Weights of a small image diffusion model.
Training: adamw at rate 0.0017, 10200 steps, batches of 256.
Data: trained on short English words printed on busy colour backdrops, 90422 training examples, 28.9 epochs.
Rows from block 4 of a small image diffusion model, named by matrix and row number. Rows with one number belong to one neuron. Each number is 128 + 24 x the weight over its row's rms, rounded and kept within 0 to 255. All counts start at 0. Numbers have three digits each.
After each neuron's rows are labels from the 100 images, of 14848 (inputs lightly noised), where the neuron reaches its highest value: "strongest on" is what is common among them. Only what is clearly more common there than usual is listed. The data: short English words printed on busy colour backdrops.
# fc1: MLP up (model.blocks.4.mlp.fc1.weight, 1024x256), inputs 86-171
# fc2: MLP down (model.blocks.4.mlp.fc2.weight, 256x1024, transposed), outputs 86-171

fc1.721:087100114071106167129125122132110103136145136118138100103117118093102126131127135072106119165090177128115148088136169124124133129084120187100091154175113118107128095085145111114121115087114120140096092156099118117139143131100118100185144162150099121180095094
fc2.721:124157167162144078126148117080135107154127153097134137140124163119145124121141133114124133110154105099122152129134129131153134127155152123107147136073150124167136154081124193154121126147149141097119144132168081147139152101184138121111141123177131175081148153
strongest on: bold; blue ink; red ink

fc1.595:073117093107150135114139148127131123145115126115144148125153122116167113146146170114135142156118153117196130156137128143117150169129126119106156150145150167137136145134087131116129153131151106107142120134108126142161153135116134118169138145130147124130148152
fc2.595:158140149125130152142122128106133121125118111149149093119091103137110133079112122151149091090156132117071128102114141069166134099111099124125104113108121106129141125118170108135133104089098161131114131127133110113112112137105137143119129101143094134130086116
strongest on: yellow ink

fc1.608:113083144154117129107120131142121126117117122077084150108123170126177096142104131104113151111114157114115094146058131137142131173133088135110161139098084136144137135125122128158125108149123173154091174108122145157143135117121147126148150112121093147189147086
fc2.608:120123157126122102152124109130171136134185085187128128122155089174077104135139121119158077113113159159108110075147135142134114124101132118117130071146134158110084098119099160147152134099104113096117144119122139108162159141152117114159136111145140108128111140
strongest on: purple ink

fc1.519:155093128153107128174126114103120085160081108118150144126055150124124132101128108127108135120107156108081103147111093160148131117111151135113115158094137105149139139113158129121150103144118129060123086138150133156135103127151138117101138120157103114131126137
fc2.519:121130116139146113089123127154101091146168137099150143163150108116134126087143134123126088140138148157132167152133129110095093124141125132133087105102135116123133093074123110134134142126156104123128143081107160161112120112105134148167122091162159125118145114
strongest on: white ink

fc1.187:130150150160110152115134093175082101120128156163124111091130131140118154124115092108127135104138128135090118115112102115146093100180131203096128141126124108147110090073156114145153137152142122165095144101135170135117112100138124143088123104149104112133125167
fc2.187:164073101090064127104112135116127152147143118117090123145129133111092108107063137096143151111088130138112141169151132077077137169120147184138120135150129116103047143138134092123110158123170122131087102135096099103142154076122134136127107186115154080104105104
strongest on: bold; black ink; brown ink

fc1.479:086133121112122108096148136116112098109116169124129159143166161148169084100077123135103116110116144141107175146125124140170105134157090163121132180106125141069115139145094115155133125149121149154126153149151140123139169120134106111132154170090126159136102090
fc2.479:083116092183124163162144121101159161135094138122117104130115094110107126141129110102135135125126070138116101115158121127140146163147132113156132122087121097124132064123104114120149164110171102128125137109141115144122141152129155138126116126155096120122129165
strongest on: pink ink

fc1.87:136093113165100123100096092146105110128144132148112111112139123157159164111115144132110153103078143119145126167112104120110108139152085207133121116115126112085115087104132124089132133093125124091125153137072188180112151162126118109130095111145151099167139141
fc2.87:090123126158115159103131115122093105184111111123115140169129127147119121121127115205113131121096100148126132121099070090128122113126139092144129066139124109181109165165118097116145162141156124089135125125145147124121133131141130120139109113156118110118166087
strongest on: teal ink

fc1.195:150126119175135156122103194156152107141141146114132148100103124119128126119140155126173145115119104141103097107132095128143126114124113131116125126105158095162151157116136154134113162112143104128138101138102180162101100131119136098135106162127163147137144122
fc2.195:140137135089122091126159100070116111152107092127140114144156117069126120118139077142124129124128110137127173156139150088118100111111126115067102141109066152122133121118102134141108095138116110125138147126175052125123127080139133136130198160117135156082117107
strongest on: white ink

fc1.144:116124100100144144107079135146121140132148132113157095119154135115159135122147147135170129138153138137123138128121125173116143095110113225137123170148110097087129089000110110129140168109094098141116131148131117127154126137175149112126155122116129114183103075
fc2.144:117130176109145097113149107136139104087142128117142127131116128157136134131135129137119138114130086100111105116119117064112070131138145136145164117082102144140130132068115160127131154110162152157121120140124133145140119115105118110124122119127130152122118163
strongest on: bold; teal ink

fc1.110:096102093152124127114075180149091095159142134102144104113145147102136137125123147111141122152134156151155164114140113133096133108152109188131110143114137132106118104094108122142153136104091139094114115126104152161107156125134159114119117161126195159157147120
fc2.110:117134130131121137109164134116159156117130107114128132139097103153115144159124120155125142133114130085115070161089140126168123136104122110145104108155105119133137134138112111124091121149131147166149148143155115129104137127124091133145133135097094097129130139
strongest on: green ink; bold

fc1.168:139153116098137156116102171115129127115152138142142159122088102120144128105122159133158095148120136134122137164121121176142117092161086104134150127145156120123126087127125124145091173134124127133112078085116129144190095097116183146170136155124147125148100129
fc2.168:128125135124100121153153144120119134140117109138160065118150136127139114122128138112175150145097096154141160116136131119103132066102159100107111153146085135127133127125133116114140167125118117095150134121157135132097115159164155110119142134156179144166152149
strongest on: green ink; teal ink

fc1.756:080101080090117111076116131136113157131138144147136113137131099116114118100139111130119144153102129123141162133132143187128118132132094117150113145160136106115100106110136107134107143093080107137062140126144096110116176122118145149142128150125146118115123090
fc2.756:136148178111141154164108121139154136101130131148107136144110149128141148152142186175114133116138123103101096089124129126124126148132129099132159117140120096153151160222136158166128087147140134162137122171097134127153088142140123125120146102126095093176163142
strongest on: bold; blue ink

fc1.38:139138128123137143102140119065115077120131142144126129111134130148123107133135103108153111158071128115108155055146125133138129126115155131130176113194106128098119187123122105125124149158132148167116076097121114117147114119153101123134116104157135141144128154
fc2.38:141110125114140099129098162150143148118151158115141144147105115215136112095137133125123150102127138081119095187112116111123138119101129124084106147070124121116124086114091123105094112123136114108132142161149142148157146120108107161136139161086112123105140117
strongest on: pink ink

fc1.747:156135136142132090144111112112103107130102143110133134159095149136126133128143129119171136106117136140074100134117136139117136103153101133138103117163135110136127160114113134177127148147129114141129082105069144086128120103171095132139121170131117124176143125
fc2.747:117140134105127102122135118065118121133107084135120127130168096105124117109127111126149127113096130142134176148154178097107122128114137108061102140134067143144128106113119150150102118132122101107136146131147073131146140092144137150134198184093139158073114118
strongest on: white ink

fc1.329:137134143160113130110138135139128142066114093162130142161131092183122135148124122122128149113162126111130135160115148139110112139166125172104121124127144148131146145084136128136095151104115133146124125130118158125101099128116107094182124115148085108166103100
fc2.329:110140120094125108163093124123164127152139153138143089124160158172135152122121125123138114126117099119128137125130093088149107113128114137027129109149093113136142128116128134127147160112114109100141145164135121139134110127106148116115092166151122123139141132
strongest on: bold; red ink; orange ink

fc1.175:175134130143145070131137132074093088117124167129125117078126096168117104105143099106136131141102162106171117147124083135147100127152096133143117137122146112131136165116119125125121087138140140113126117137099153177090124133141141122142110132156177150109159170
fc2.175:108122122111130135157096136139118079092102103116131143132127155193138158108126102129118159140159131069106129144090078112120141154126136108124123128062171155147138119159096064117144134142103128146147119130122121151145142121133126111129135096100137142095128114
strongest on: pink ink

fc1.664:114149137104129164107117157130123160125144131094146123126129130125113144108127191129154094132160163143157113147126108119128113103166071176161163127113122168111132109076129148183084139094117129134108128123107146113189094093108163138178145172124136141177110178
fc2.664:096123116110139131083102149134124137117170130110145117113134136150118130132087149142156087152145147112139132103130111130106134093139101128123124163096122104096103111066111080132132142094147151120094130138147135116181160104119185114162115120147141093121133116
strongest on: teal ink; bold

fc1.325:142103133142127157116106080137144163166111151104133140157138162139138100130113132147107116107188153130134125087098111130108204142170099155078094119109110088091136150101147120160094101095111123097132146141082140134149131131143128153178127139137107100174147153
fc2.325:131161130150123108155123156150142108076125109114136106142111111156116138122128127091140116122147146112128109169137158143155112084120133108167121164135120128122140107130126146129127139157091167169118128101113112127096104107108112081095111142131146153113127115
strongest on: purple ink

fc1.92:159142125117139133149095137170136119102117124130118114159129126099125149113132141114139151107176084099148113151122158136118138171138085181096080161061109181113128123110126133159158143154129120140136136169112128153106143122139104137096100139119148112139126122
fc2.92:172123147146119127139145117127105175164131098126119123135167149130123112139138141098126117126076115143096161121153123103117179136126128142137132154118188140157152152129165107154089195103139107089141117101127136132180161138111107115151093115111122129158078146
strongest on: purple ink; bold

fc1.505:167123132127128129115093127153109134090129140156114134123166098106112116102126090118142162074147113109141110102144126150138178158140113131130113149082128161113126151119133162177091119163145129108108132108110109176077130074141127117112106108170153155132096142
fc2.505:109121120099097107154108115117110113150108082152127121140118147126136131125127127161120109130148137159113141116096112085096098141118134098108148106155125104169137100201124048116131148104123149131153119113166155106146094133110138135126101128107167109129155129
strongest on: white ink

fc1.366:147152127125144178125102161096138152101152115127152140130120103152135159125157184150170110145122138118152117151146139156135162097105097138156155132160135144108158108088086109155098153097101127113132090130123135120197106132128166131161169148104121119186098150
fc2.366:116105120141141147092113126149131144138127135179143130157128136116148112105122105169144130132147145148098148131118098123090142111159122166105133157115116116099109118075119101147162163128101130077109102119123142152151170118128138125136104106177147111130118107
strongest on: teal ink

fc1.461:147143116133128059112132132123104125081130156121150164145079101132134077150132115097097118144134177124143080132154106130139124220083142133163099133121147176131123166117088154096119091163103136152123128107108127122125097115120118156135147131103130153069132161
fc2.461:071151138130138147173120158124143099137129105154131104137125129121112154094122093104175149127165118134118154148092140132120131074127142083110135157151140082141151082067173072096189168117171117126107118122119111100106123125081135140119138115144111094110136163
strongest on: green ink

fc1.453:095108119129097137166108108127121074139088112156150125079106145164144137105119119156112086146122170141116146119136104124157125122115114127115149114121165124109136113117132090123124117076118121120133111107145162109125137130127158149163124155186134137144134152
fc2.453:137149118118137125111140110131089148158139102152109144131163103062100101128132126106118131108110126139120167087143146116116153144110133115110129125127143142174132128163145140144144162160139118107146135128115110137159155103117143110125106054096134144126094101
strongest on: purple ink; bold

fc1.638:098138141158134136120148100121095112113132141105129093130144116150157112109144184133196118130173115132119110147116099117111144146162110174100139133128136128154124153099134120117136142102154102143134150115115115071166129157162108172138146129137099095140096172
fc2.638:129127124105124139098141138136110181122147135156107119116156156165127119155128127106111140152090126117143086117151114150179157133111120108094094182157155179159128126130150129148079156120136138109131157120136124141175134152107097128170105125139134107137120161
strongest on: purple ink

fc1.767:135101138148135104167118119134115107200104176075130128072151135067125124136134097106107122093093118134169110091113106129131110095130107155143097138084100144127132156102120138098092089127122131051127131139166187154093149121143143100177123164165151162115152124
fc2.767:114139117121139129090154086151106127129082107178145150096144142082145115113124068113101138131153104150110150123149158137123164151134156127102136157169135153141132098141109099135148149122115106125146111120119143117139085103104136137104107113139126134085126110
strongest on: white ink; bold

fc1.324:153109132067110184161118124142130160144113161136089145075086131128113141128095132127094097099168149182137106105130121150147098114113113098133108117106130122125083130123153114153088121144122118099109109134112134109122088081114154123119132175161123111133129130
fc2.324:103121123149128126111187112144128100115119073121136127128179119098132117143141121100137157143106131140151138135105143121092143120123140088165124157157175125132144147073099124106200118142152106145146125128152154123119136147134122135105093078104161090070131135
strongest on: purple ink

fc1.610:103116117130076119147134137141120094127159129106093136155141150104145078144076110121136159118137111130099100140125131112148146159154080144089145149094106131127118110151096131141104127150096138154107179117153148098149178154122116095175168139168120169144108106
fc2.610:151137175127132130172131143098155152128113138135149128126144106169081154128146172166141103116152152125112166126151124105109126136125126145140134116124136128136111114135129122141174152155173171098142165149081127129083101124126166199091120133157141158108126112
strongest on: white ink

fc1.97:129090124135110128091098140145157138163150165130125108104154129125157155128111126141100132123118168130188111121098089122087129168122074225111122109161138135105108112092134112114116097111118138122133158173088159152131108136121151127115149091148150079151121152
fc2.97:130117125194109144141131100129117097167121121098121107148131120125100132114116096173155135117122082130122127147130133111147119109137144112129101094133119107156111140121118107092110168131129120105146108107164131130073132130154124152138090125199116117113190117
strongest on: white ink

fc1.66:111122093138125119091096144142137132113139126132116178130154073144115127120118120120113134110127164136119116125109135137120147134098138146105094122111132141133122141114103138098127137147110119148091115122100124124166171129133106089120160175172125142113129133
fc2.66:125129109138147124126128127119150114093135163103160136117097157165126130129131101123160136166151127122136103168131123145159094137136137135150116124143118096119116104148118109119116102130114158177131116148108112128091086119129143148097118147125154106099181132
strongest on: green ink; pink ink

fc1.616:150112086104132099024078160124108119172134132073146119124149105076115151121132151093136130130154132142126126107136122152116157140133098200133100143100135120129136098047117083168098119093109113153125152159093128149116132124130131106137129188132160096142127103
fc2.616:137120157138120108106123123131111129135155154113128113127140150110162094127120111091147134114158103176113155108161134069086134109121148171119118134080121130120106143027112158136113144142140105125116136135097131133116153110147137100126145122152139150101117131
strongest on: bold; white ink